config.yaml
crop_scale_min: 1
tokenizer: "word"
encoder_activation: "relu"
encoder_channel_attention: "se"
decoder_norm: "layernorm"
decoder_tie_embeddings: false
residual_init: "zero_last"
optimizer: "adamw"
grad_clip: 1.0
ema_decay: 0.99
Rows from block 5 of the image encoder of a small image captioner, named by matrix and row number. Rows with one number belong to one channel. Each number is 128 + 32 x the weight over its row's rms, rounded and kept within 0 to 255. All counts start at 0. Numbers have three digits each.
After each channel's rows are labels from the 100 images, of 14848, where the channel reaches its highest value: "top examples" is what is common among them. Only what is clearly more common there than usual is listed. The data: drawn branching plants. In brackets: how many of the 100.
# convs1: grouped (16 groups) 3x3 conv (encoder.blocks.5.convs.1.weight, 128x8x3x3), inputs within the group 0-7, a 3x3 kernel for each
# convs2: expand pointwise conv (encoder.blocks.5.convs.2.weight, 128x128x1x1, transposed), outputs 0-127

convs1.109:101107119114118099093093063100167132097136181119139186113127134141144143164186152125109106094129067094094059099108145130127150162160139103113091087145081115129063148044099175093125165082110154134112159156095151146104
convs2.109:111112111163131151155131160118172181159130155102119104102119106123130102124107117120105122122135090163152155181089116121158077142118111167131128120107111198137158072164106158155105128136113096161093142084076141075148101172188137137061072129183126085136188125157156100147175118121120164088139135115165141140102173219160186089139215125132105068167193146157121110136113163112125152115195
top examples: pink blossoms (100); narrow (56)

convs1.111:096081125141092126133081112123081121120102149124101162147189146176147161174198167135113155174086121147083152124170128170131146182203160175145160167077127145120182066114126151127118171149144125152088162148108115148139
convs2.111:131092118108103104153150119086101105119140101134119132164120068112173142084150101066107089159100121127126101125094086098157085146157115134131133112121159120130107147084122185154138088142138143154027200146098127044152131223154144111118092134229217142136144121129131135143124163129088137089111125136146139101115086115194159076146127136099113100125157148170118102122080097148161100116173
top examples: pink blossoms (100); narrow (43)

convs1.62:136178158168116129103053128144124091118135107085118146162129151158152113133144062123113126125115092123123051117103103092161158146173129123117122142155153144156113190131161104082079104085054156160160134104134045083085
convs2.62:162145123152160143147113187174138177146126181134066134150155112077145066130131105140153185136107056170145116218134154074160114115138145078103129135123109213105136131177110099199107124117094107148131124121139161095108105130129176133118128139166163088126144154155147165140138091125128165172078140097135095189135138119134102145128157150112089131184139110132068126219153193168118105165123
top examples: two-way forks (72); autumn leaves (48)

convs1.115:116117122109119115102115159146121119117142109110134108102118145046110180098087175114110151096115107120175151043074053100108102119098090117097111142135092125123103128100111128140046094163072060120147123105147164071151
convs2.115:122089168127039094091104135086120107131120139124169113168116097104148217148147107143070135145106173172101140129139108170170125144100128145127148152180132118155121155180126106078162173110117109115131083071183129108094080128106099130119171144139070105109101109190069117143134146175134142135083098150141148099126203159086114116118113098115105167178168151135117043134182071171106136122108
top examples: drooping (40)

convs1.83:130109116167092141167105158134155166141155165124122136156070152182113148159120188164119149179100176134103163141137081166121054151141089052138150073135179093120189083106145091131161111100153133132107140133096134126072
convs2.83:106095156118145168146116129146114171147108162080131092108138159126161106147122124092136166114140039158107152203106166124162070126133101149102097163161139188158109134171122105162072161128086065161127101090159116080113073113159128119052084135139114060138163166188149101117112125160148172116130178167135175099165124182115162119130142107113141080142108095128119090126165167199135128179100
top examples: autumn leaves (94); drooping (48); leaning right (36)

convs1.100:106127164118090146123125155173137099122119173134158197042120163083133134055107156128136110099194122090164140112132125098156116101134093142102075167125097196131059105123136138151176128101131141146125181146163148103078
convs2.100:123166113156086092074156114169177094110131133174152214138157171096103141103121100146112109109182110051130080126117108173115148108119117146096133107100104145144168122117146125144115093125113193094172100146094159180160235129122115058142119191105161163112124057069155137091138127096123142150170153142145107147112104121080080141136109151092126163143120144127190171141091124100078094134125
top examples: two-way forks (72); leaning right (52); narrow (39)

convs1.87:160117115171171134105112114151118104135140096116091105116150121130139151095121076163094098117168103088111123114134089136110100109119104131120116080099175095108148076098096102072127170179153060065052124087060182173123
convs2.87:122149080124179145114153181158153131097121120118106105087106137174113030084136072104159110130150114129132089119120160122104128113120144043149135119067124134079095090126170110169111138115130154140144212159088147125151104108153173091149120151146180122157178154117137108120146117075112151054113125117131064121113098103117106096133168188095156084081117145147168139207092172078094099137151
top examples: spreading (66); pink blossoms (43)

convs1.120:095095060133156121112158138087174165064118181104149127086179202042109178106151118100126144118132111121136154167163165129148122081117120125135151116150113097127086167106085167133155111119110134118085183185129151154098
convs2.120:114098172125087152119118156125136138160118125093153178062134104095158103113070155157124170146112115099115138132121116182213107129092133168048097149193088131188118132171126049131092125114096128095142127071123097107087124149128127139151070149098090070093106082149106145084079073159194151146137124133099116149153148160143121120115101094165180136138136100148117099087179163131156154195127
top examples: three-way forks (94); leaning right (63)

convs1.45:093113115118113137106113115108095096147126130117147140063053067106098186126159159126160180116116119125128125124064057134098116066069124117121101108124099109143102118114145153109095173135094083176103130133075107096044
convs2.45:107146125089149142123153104148167112129165161112122032102084151167150074103076108077204092121137118120109121109126148096072146150128169134171095153113068085168126156081135167108136153130096100229142169156121126118117118138113102119138104085130125095131102214157133088126138136153091105117155102096096165099136163110098120066128150153151119158059062089122208120113139133156143136143119
top examples: autumn leaves (100); two-way forks (75)

convs1.35:156131132154101104169129090083087123112122156107095114126090119154100155163136118174154158137086061177132113170130158092086062121092088182159148144117154172207188153149141112134144152168158092117080116136084124174106
convs2.35:109164133110117130142176094103156106152073103101094143114130098147108072126099210127123160113080165060170097066100122122134206138130227130131092070109140104144175062093135156131096084096124110145093089131077087102126104150119156091200107136158138047108110126151163117107097122159135141108113117084114099133164100153159148082156109160137124093122106114158169144136089149107140105130180
top examples: pink blossoms (100)

convs1.104:112107081137105094147095098103105142108116114103071121159203169169150177170216194122104104136105126143101133138182137148122157170215177136162167168095119150122136095129112141126109157099127120139122186156134117157126
convs2.104:148098122126122113171137101091147115141131091115109147140116078121160124096142083069121091159087111111148083127084090116160062153156111127132120097113157126115145135097122187159128083117120154154050173140087116048149131240161156128133094156217215126131155143130150139135123141131092167093137118113140146115108102127185157082151114155090130082140165152176138113124053119134167114117176
top examples: pink blossoms (100); narrow (44)

convs1.101:150137107147161085162131101121148066107142100081086090165133098172142053156125056138164137133161104129116071054132152131115147175172133102099144128093144040091154115125132084168146133108104115126152085109133097099124
convs2.101:171143102154145103102147116146180083116149184190156149093173056121134175096145099114102102103151100061145113110113149082124125093217111138124144086097118136149143132111105149107135130080156109124145110152096109139156168108150101081125127143099117151149161129102138113136153158129100145120161215111164071082125099100060084143124129158086213163163147160143187152144102091116079072115175
top examples: narrow (82); autumn leaves (63)

convs1.12:120112167112137167161169132184148073189140084144174087098088073114142117154143146152149128134084102147120090116150179133107180108111149151145118118127092139141058180144117209132073179142086114106132132153170179143128
convs2.12:160159095140188175118119164184119154157179173154164100079106112133127087105147133108150075134144072130157126133134187097098104107173125065160148086099128144092103165080158154179154108102135091146117185141110096078143163087129096086145119090124091169132159174115158168184139103124076092115138177094145051129150111056091116130134179145111174131097087096136103175169100135135126149143148
top examples: two-way forks (91); narrow (87)

convs1.82:132150103090138051072159115128144116128174123093153141125169088094127059085135121121141139122112117111114117077111196070077177098096138142153064133150053100115065146129134138117155135119126101134183108078163111131143
convs2.82:134095179113082114110179164099164140173089158105149148122128115112137131121073139135083190145110129106172134121114103188159137149095120186075092141180110145221136106159120070102110178096093118121126130080133098110103081125113104047136120144131067093093100092203125085111084113190190140135144148117120132066148171130101119133108120081167153145166143135157140095115171153152113131168136
top examples: three-way forks (92); leaning left (59); autumn leaves (58)

convs1.19:127158105177152189128108162150147161127069156078086089146116133161156129158157140154137175115087107068116044091084111175150147134127136133123109104118081091099126149140156144083133069105054084088099156159145130128129
convs2.19:139112131178169156149123190161138159135138168104127132088092112087144154167140123109135155088154043135115134224123146172158101129123166113086138177129088250132085155172111106153109185142104098105157118096121134096166112124167159127082085123153093146125158111114122153091168147077168170158168148128120141167166153105136146087122181150194137102121129065094116157113152147136127128166134
top examples: drooping (73); autumn leaves (71)

convs1.64:140121211140081178089158164133062124156098161119106167099119136111107137166093164129091143133147108045111069101133120114122080145134107124078119145102157103112172162100121161102149137096159147115129179158108162138048
convs2.64:164084149147157121161076130143118096121148157166163106120098104061192176180155092144156111134127109147062194192113148137162147113094158114128191189156142157129111197126116143117204144135136133111129118106170146105144141161090138195089140128181142153114099110119058156163160157149122117231116101191111144156114147097150114123128154142124120164115122095142093094117150071163154140120106
top examples: drooping (65); autumn leaves (63)

convs1.52:126145135144165120125141115117157084151166072163139110113091141085092133077099113163158073173171116160104097144166123161174138121077063126152130177186065139131111099099158122111160092095106132099128153123169066087073
convs2.52:223107124141150097099137132106152086161139139161185155036163072057139110107114078115141088104105127076109155132124142146170164105137110160073141132138113137164163150144091138050146122032124104096157093090132110112100135138133124129127143191100144103147138092089085110117087123159135166144142133149154112117096142125118071120115053135077201147159159197125137107103147127158116126136123
top examples: spreading (37)

convs1.49:091140099093127085099106109101128093084120085126137144165113157159108165121089144103154109100172126123161132087103095065124092074102071091120079104106028096080094144114144145106148119083159087115121071098118108103094
convs2.49:088128141076134168171136150119051196143087084064083122187107150155118110139143174170156167184143126173161136115133120140071138147122156074148109143140140117093083083161148096175103154164145107098092139135108118121124105126140163117160106091156097051105145164155153140145121103139132100121059095093126147110158122130171197126125167101194119048119123106144071118122114154122177184135148
top examples: red berries (70); leaning right (47)

convs1.103:150169120128161116141149120106158091099126093087110095166156099144104084136120047132182148086146133140100028023090126112102163175171177119119110126118154084107192103122136098148125124124140124129159098129128126134128
convs2.103:171157103131139109108162126157158115124114180172131145123171079134122153099144102121098125124137072119166117117109162050112108110216116114122137080096125151141143117122117145112116167107157079128124075147087110146154123079154103063139092134085089108134155140170154112156152153144097126108119218087168041053148095121068109129124159159115197129184154136157161158177104103133104079116169
top examples: narrow (75); two-way forks (70); autumn leaves (58)

convs1.39:154151132104124108122145116126110122111125145094016085141107094146125135076112094089072054156130116167156161092085083129136137163157187163125139111121137125150167184119131130114129126125132171170179143148115081104051
convs2.39:087176133118101110120161145136156156122084164167114183138200140170103059108093129170130162191122139103166090110125116119107154124147127157071126095128132150173163073131179138171036073116125149127120099126101129122098146092140100065215068162113192079096147090132181129127103101130117120106094151118141074100141120123110113111142123138103126121105114127154163125200092191113126127174149
top examples: spreading (95); two-way forks (71)

convs1.71:108140152121131125163147124120102149078107122117056076093092147154102146195221140134154168121155141132148145135124139175130157165128127089078132100113123088078084126112158141103156200211145145102081125100104109101113
convs2.71:124118132115161103104107126213091151098130179115152130099157139089128173136201118124084120053069112150060139139109171182147060136136093135150085139150158143084157164205110116122125094167136095167160141101128102118135112177120118182083093173090131065132144134141093161092131137175134125154123122169099143129142103163140154037149100122133132177120043080125113152124149127143134158138134
top examples: red berries (100); narrow (72)

convs1.94:119161100096125108092124096181119112160127058151165077078116137100090196125102127096120155114131147109120157053110136163082150147104108074131102160054106178109077063141099141087150141089124158144140090121134158119119
convs2.94:135079121148131110145110120147113119132166111070117104143066139090193149166168116107107065121104094177075194147109163160126073127100106091130160131102151150110133177088123168123156113164148132115096138121122109097172135181150209154116122066159190162127156108130114149171166218114118126111128079154189125172149132166149153091146175124158086119084178097120138148099104076124155153082144
top examples: pink blossoms (89); night (42)

convs1.74:134090136139104115104166107147170159167114190195232161135139115151130115123083102146103088191134116101100074105157161120125099094086107145161120134144112084078062086086085129107142108135098116159135114109095114098108
convs2.74:094133104131168146132157137205121114132059103073099131118095130149129093156164122146144095076113103121112160118116204176128080136117099131161128112128156100071172109162108134104133061190137097165138137149060091113175159151127143120153047159103118067130115135139110128124135132144155114136134109133092151131131093131167191003143142136179149156074095085138120186110101141099125134125152
top examples: red berries (100); narrow (75)